From a checkpoint of a small model that answers yes/no questions on an image's attributes: encoder patch size [4, 4], encoder width 512.
Rows from block 2 of the image encoder of a small model that answers yes/no questions on an image's attributes, named by matrix and row number. Rows with one number within an expert belong to one neuron, the router's apart. Each number is 500 + 25 x the weight over its row's rms, rounded and kept within 0 to 999. All counts start at 0. Numbers have three digits each. After the name is the row's rms in percent of the matrix's.
Before each expert's rows are labels from the 100 images, of 14976, where the router gives the expert most weight on average: "responds to" is what is common among them; "place" is the part of the image that holds the peak. Only what is clearly more common there than usual is listed. The data: streak pictures of flow and ridge fields.
# router: slot weights (encoder.blocks.2.mlp.router.weight, 32x512, trained with AdamW), inputs 103-205
# up: expert up (encoder.blocks.2.mlp.up, 16x128x512), inputs 103-205
# down: expert down (encoder.blocks.2.mlp.down, 16x512x128, transposed), outputs 103-205

# expert 3
responds to: fine streaks; delta
place: top centre
router.6 082:523512524515439478514520502511491502509452476507536561519479487515495516473503498511495527496522504508531468540524497471500511531453485481520498495484474528504506497534516559489472469514552455512511507472529482482506483494546499549441487514461483475485528507501460556496514490522479491512493487498533504523451
router.7 087:497505521546484465516520537504483518529435508475549538529486462507511494504517525495470501474510498497528464536522490464474509468455485504500501493508489533541516487537508520454472499506529509530502548480538494498515513487522486507473475540464470488480521506508457518539504480505496478531476471481523528539470
up.0 119:488500456481450507501480468492477495459512490516463455490518484441503500559505535488540547498533550496487546498492501478515477502506476489504469554475511399499501480530500431503508503463463493442496492500475485477474501472471502479501502478522497453498484500523488472496501574472513487500508496511502477496516
down.0 112:568476453506484541494497490517501484465464526500497549506500496512500477505510504478484528500519489500517461474468514483473530515500506503553502514500474495455458490480443481499505528501498537507537502500514467502525494472497534496530544496534521521500513503505527478461499480500494530485441478500441526531508
up.1 108:484517502497500515498481499498500482490523501499475499467479491459500504500501495520477500511500483500509523500507502498499480537494507418519519474455500498487480489495413513500500464500479529501489501500527453495496474493498514497501559500506525502539502500495500500471501500530505499462485479500509477558506
down.1 096:532450503510509489449529499500544527467484489581428512479548524465467501523499513514497500504491513551499500500487484483505491463500502500529538570552465469500503463537542506500503502551508495501453499554500521494499526535491523512502532497516498479479501493491534542477456436500500485503493503525459496489500
up.2 088:509473506494498405591534500501500506529501500488451488467499491500500532502506500495498571527479539493503506502528501492495490504516471511456516501499499561554500499500499505498503501493512506472493505503501489499502518500498499500498500474532442507509496465462482526487503502481529522503504522510528506509502
down.2 092:480488502481508515493498490502472430532469517466484507473534497531506517495475430507502472455501455546477500478497495529495536510455507485500471452489499507516499497518500468479492525498462516458508500482480495450500529532479459541518491515497512491500473503503512478494500468542493492481523495545457475491499
up.3 085:497529451461486497514496520503479494507585465500500430504522500500500488532525478491527486500514499497490491500483489500500500530500500526539493520531500500497500505495510500497500501500498496489484480478499497573496500500452493493500500500500532459521486500500476494504530498501500501471494495555502493500497
down.3 092:500514583500501511472457519500500512471500501504467506462500482518500511501501509517501565516537481500489500524503515428549498500500517460500534521507570473500500505491458474459510478478482501500513495486510521457497446538500497493452498484513487544507500525503488481501481500532504524496500483504500432510521
up.4 082:555500493549478519500508489503500460506508442515518500500500500488500489549500500500494487499516500497506500500500500500508454478491472500500500407500527515465500483500502467500529467473540500543496500570500500545503495497507504534554500535504500510501500474498520460485468526504500503488500500538500515512448
down.4 088:486500499500507547506463460451500500489518521486500529516556500549506505479478528524545529517500499480500500500463558518517500519473529525447500548502500470548500500460529473432529494435500452487500556523500494509558523500438495513498501522498475473500509534500445481500508475506493463475517531516451480523502
up.5 087:501456452499533500489509507509499500507500515495504481489525508455500484500500542489516498512513500515509481499552468546589508499528479534518500500480500458471500500501520519467499500487563528591471493479507495500493454515486546506500482499451490534533505481518511487517524502504439495539494495468500531476496
down.5 109:488500502498500529554500534500536505562460549503517449500501484533481529501502517516511506458497504500536512432498532500492468500500462494493480475497500504500500489457452495529519475500533500485468558500460511516499520533500497504506494500482491500495486525510514473443440533502458491502485500519520490543500

# expert 5
responds to: high contrast; parallel
place: top left
router.10 115:518520459476478504444471447495506478471516496475490463515541514514493472537462492540515499474508493468501513461484526535521559506501510503477542503500538479476520509474489484511493498461491518467468475528488540477496506492487497499527542479526546449486500535537513478520544508481535524462513485508446519453511
router.11 086:546482458528476525479496432508508430518497516451506491533528507501510462512457462530491509497556544487512508474510528478513562538481524480508548516535586468488522509448525508504487549478487479511476501520481518493511495535499487522502505477496565458503472515535530500496497522509504474466481485519470539485508
up.0 071:516545500453469550501488511498529540525456500493469492526505498518493527525497533503451519495489442488481515520547484515502470499481482510480502492518494525496474488516507500499505487491498564473502469509500490495507516516507525499538494503527474521523509516485486499519508520522527498487504501507489511499468
down.0 088:500492465547512506497452481492512521526484496436530509489455460499500482464481504456475525482563536492494513497529507477520464523501510483539484490498494509501491500522502488499476492501498520493495489513480509501506441520486510478533532505513503417497514498503491537533470439518467478493500544524496467497488
up.1 073:499496508501505485493502483535505499505515498470566500486487459505478496474498539498481507509432493495514505498504503442554541546499527495499473484467463513504499485581533581454531481528497524528463489518499455514514452507534523469514433524512504490512505495488499484454493511462505554518475503498472493502521
down.1 087:492507510505488510528506493488532550488523488507522499501481495485473495499528501505483500477456495483500514522511447534492504505479489514505513522530502541488526476495512446513470516504492513485501506514514499501499511498528505461460533487532493475510457495503485499493508510479440473511506480513483422508482
up.2 087:498537502533542483456517490490505483522499531492500525502453524479512503517504471559516499525488499494483478490475454480495450547503498550485430513499499509542490500518494490500479505485496511525489524518512535509428486513539504491557458539521534497491491486499513493538501521499498461548515535533549462544507
down.2 088:496500513483462534509500522483500503509526474512484500536490485478502499506501516505504502506498499513513467496516485502495484497552534540500523472471524496525487449531488504525493506488489474496500493498494489459513516503512535489502501456485501496484480503547532499520468476547502581475497498488487476483558
up.3 100:490503517488530525520479446478475474529537496536506497488454498509496472475514503489527475488492480484497499524501500512535483478495491520484485463510473504489562512502538513546531495461535520463449541508487502481519472493516479503480553503502479521581496503561444511500435507495466492500508479479497524486495
down.3 097:499454516510504500487479514513553528486522475498464501512501475497519440506479482497467509504471501534511478480470499503493529497525494499522477533497499508537494505508484511471496504477533534523499516500491502518490537493502526495523499495518520510448500482462500505498497488529486543494541485535506497494500
up.4 124:493546477477489501512506495500508520511468545431501492494499519548493495480493499516510469536526478485472454505492522562510466530464508518519492494492486492489532498494511501517480495512520515547527485543470500504490466490515460487504495521508485515533537488484486457495504505493492493526473483500497480493516
down.4 106:491500554502498493486500488520483529496544475521509503509507481530476507528509482510504529488547490501552547505507523448468517518510504484482500533520477512495462516497501494477503515501539496508474531474475501445492531492505515499481499451504471529504501489494477495484516483471492493464529510490521491475506
up.5 076:506518494479572517488520515503488459519486493487472521503527507455524505494486519509508478491504483584507496578520468491546483501502498467488500500485478472488485487437501491473499500501477467499514506459509521509533491500510532491557515495507465498484485553501434488495502511515492523505465491486477492500524
down.5 086:496474509498503498533510496505499512504502499472531510540494494499542544503497497555467541504556507478493508492506524531500507530527554495503499495553520566496495527547500498503477499539525537511495507500488534500459524483468507527508490501520519485503453472543497493476497525500455506539495499502529500504474

# expert 0
responds to: fine streaks; whorl
place: middle left
router.0 105:458514547467520458519510525499495572517452496512526489511493490519538514502511553441467494511469471534509513529473485487513449479492503467531478494499440546501491478503496511447472506529532481494552490502496485493500459479484515469500460485518457495470493461455488498501468504503470510550480511505534468556481
router.1 104:472520525491533461523487520471513546485476492519492538503501479505546541472499515451486477507504465519499504515486485495508465448511506514507472470488447544508510501512489496444483499539525500485543487485511472510509483484507508460510491472520479490470501449457500507519469499529475506545546531500490486506501
up.0 076:512487491503505498499497477499520464501457486489521512499508494508422490492505486500490524459543473463547509487480506502471506480497506506501493505449506477503494484516523485501520490504497498496500495510549512506527518506461503526466510488450533509503502497499504494500501496527503514465505521476501500517493
down.0 088:501500501549472508495513499503490499480520545531538541502498500405471464505512506516531461508536501527507542467501501448567456544471476509506507504503490494484501506513481458455507467500532526514504510507493500499550471511543530460478503499571521488498529503500505500492544503495498512488496510454511539444501
up.1 073:523570526482492500497503470497490500485549484512419501515523499521497481515506514510526500469481499513499496483498513522485517505517483500458539484471513509543508500507508510491515501516485509487498562496503498500501513510487474500501469495499494491511467466501552498485474512508506463515507498496519570492545
down.1 088:532493427490517494485464498504501506492469439507495471482481500484456499496502491509500550508485501537475498533512514506526452533522508454503508481517496473506528459486489494434514486490503539477473500467500509498525527496508501542510543491501521468504556511447524508493531500486520500518499470503472490501479
up.2 132:504479527499496534502476481475475528465518506494483526477492530501473503497488508491476481512505487519440513495491551543501540447496453500493534531535522491512485513492470544459496531502479510516509508508509505517518513464506512540505500471489486502517565468527558494518446503512529504504503497502562427506536
down.2 121:493498511512490502514454500529514502484479534508500486492493470466532538436533501497498522499484504431503534477514465471466498519498483511467494501457504481513527492504515400500514510474484510498518495457539514496493500492492443514499430457539482511466503495477503501443465469503473510537563539546511481541468
up.3 079:488498470547526522459467511496506500495479485516493515577538512497467504515494480495489563505485503482500497482482509473522491507444532509489520512460499511493498478497484488503499519502496520511495498485539495528483503505499482507530477469497500546482524510507474500518530500501459493492511479503549494497502
down.3 089:500455426506499518526518480499531504514524477441546497509435469500539502520509492553504521474494546504521490522558486546499494498513500537488526489515539540500470500525527477517468531517432497521486508460486492487599507482565507487456499500499508462493484501485499503504485513527536497483462518499452477487518
up.4 071:524526532498485522511492480568541524421496500507501469512497482489504500506485445497501498509524516508494506483523514475450501562500453500469492524504559501501498514513462535492496538515449554526498475488471460513495508502502501503394508512503541503510492520501504502498511449503498495505483503507482477495496
down.4 089:512502530530517517549508490443501495501514557472504489509492492556479493534499502465500540531494501494483516490441510523486503544531496482487549494497491498496509491499517432501508500552496501504492515501539502548566502518497485536493480527499501504493509486513550504499486517490557501515499449509515525510500
up.5 128:481507505489467505522460468511520469499504509488472509500545542509531494535475535486485495469492470534499505543459548491478488494537496491549432473468516495514497487554556457503514526514524499532487516508504479531513553480492443510528526479498472535535497545483497486454512511467526527498493519491496508530534
down.5 114:525504504531479494513507473503483510507497487456515489502512496557454468481497518507521499488501538438515545487539486518503536492508496570523498500482485519481487482502470510499545491477501575502506453509518501447550495461490512501444524472499548489495502501500459465492499485511475503504506530497467455487473

# expert 13
responds to: high contrast; parallel; loop
place: centre
router.26 083:545441493488545510496467446520535483514503515513537493551484514477481532545461489505511502471483507513504519463482482466490471532475479521448499496513533504494499509496511494488525521450454464540487478490488517460511498519525470514514497482523525491466511486548532497461475470478534424470489505533526569521498
router.27 081:561472506523495481543542509509502507551457494500544533560511497515518510520506508535460493496519517507492497530542502492487503516471510531492517497521510522523490527488515473494494526478504511522504521504517498480487489489517505560457476510468507478536519472524485524490503492510481449499485505511527532510445
up.0 133:516462500498508519515500500487504505453489466500497458550598503486527500505533500500507479505498500470510539487522504452494487500498485501519505486499445519491499484530488500481482526541508520498487487455520500500486506478505529467500509502560501501497482495491507486569484492475497507511485499509464497500500
down.0 106:526501514500497472487484506450491526501500495500500607511531499490500559462502500474500480515500457489495501491476526501461459500546507508458510483500514500518501489384546500499483492501499545490487520510510551487500498481431454503489442484500484510499523475503521500454550551500519453532494498498537519496502
up.1 109:526500510500499499535482448463500494511501506532497520510546522491515504517542470502459514495487497523502483575501515499481525502540517531556449500520488503440498429408470498508501473500500454500500524541496523494544531510472492503489490463452497501502427568465491501499504537496525476486493521532473521501488
down.1 109:531418545499471506487511480550541498478500500503506497480502494506500500440502476501504511479500540475445498454533475500466506509515501498486573529478483450493466498568493500509502480485469523500493512501508549508494504494479499500485558506518531496501486503564500507498498490530523490523510504496494498503490
up.2 125:522499501485484476475494485480500504496533515478564516532509488492500494509515495497500500500475463506506483501522538512513498500518523501489499505546488514536496500476501529498450565546520504445491500459500450483500506528538519498485500482500539500524499487464521463502499490473485500461448485500505495462578
down.2 107:511499513500489499511565487510487500492492556529499490504500502470481498499533501499490433466514504448517527487522534555504466506500559507501526464421499487494500437489501499470507513512501529516501487500531510519494477570475558499492499500520484541445508472539476542500500512474496482507499498504488471515479
up.3 075:500445498508493541528503500500500501542514500543493500500481447482501463526500499500500500456500500481501553500521500500500502500500500517539550464500507500570509500499500532489514497484476500500500499500500437520486510509553513514500489501493493500490492500533481500500442490494501450507536500521462407500527
down.3 088:513463529500520510500429548551504500500436520500500449485482501503486453444483493526479523532500576496500492515547473500460428562429496457500511525500468498492500500466543500519495508507495524497500515471520501506512472511487504532496501500500567551504497504432537500466500510512514498481499458491494519508444
up.4 116:518499498542494489526500488492473490513519482544510518523495512519477524496474500501509493509502500511507493523502500473467518506508469529496498518518498522479495494514418491533499511499489455497500510511466484504521505503493502483513505509502466518483498504500464505461500471478537439500499547570498511488525
down.4 107:554482474487488478512498497564476524494482500484507460565500502492547476503480477507500549493478505502484499506529500498471456509516505507497504482485500494490534501510529494487469471423479498481491498515498501488493527500486521489499484471510501470556518496518505506485546500500501513478503507490468511478504
up.5 082:500496512433530565532524514510458522499482497498482452445495515528500504500444500516488500499501502500495485500490508458496547444433487474451530500501498500500500494509500495474469535500499454500492500493477470500511502507494507479525513481500500524466498500500495519491504543534500500509507483553500506587516
down.5 100:499517462529499514541513408458517533455513504533536502500486538500463500524441516501500500469500496475472477500500496489488484493517567508546474500521509511476459471478528500529516486527527514502567483506488535501520485482531499514500532496492500489567508500492499511499493510497536483514525516520478500490500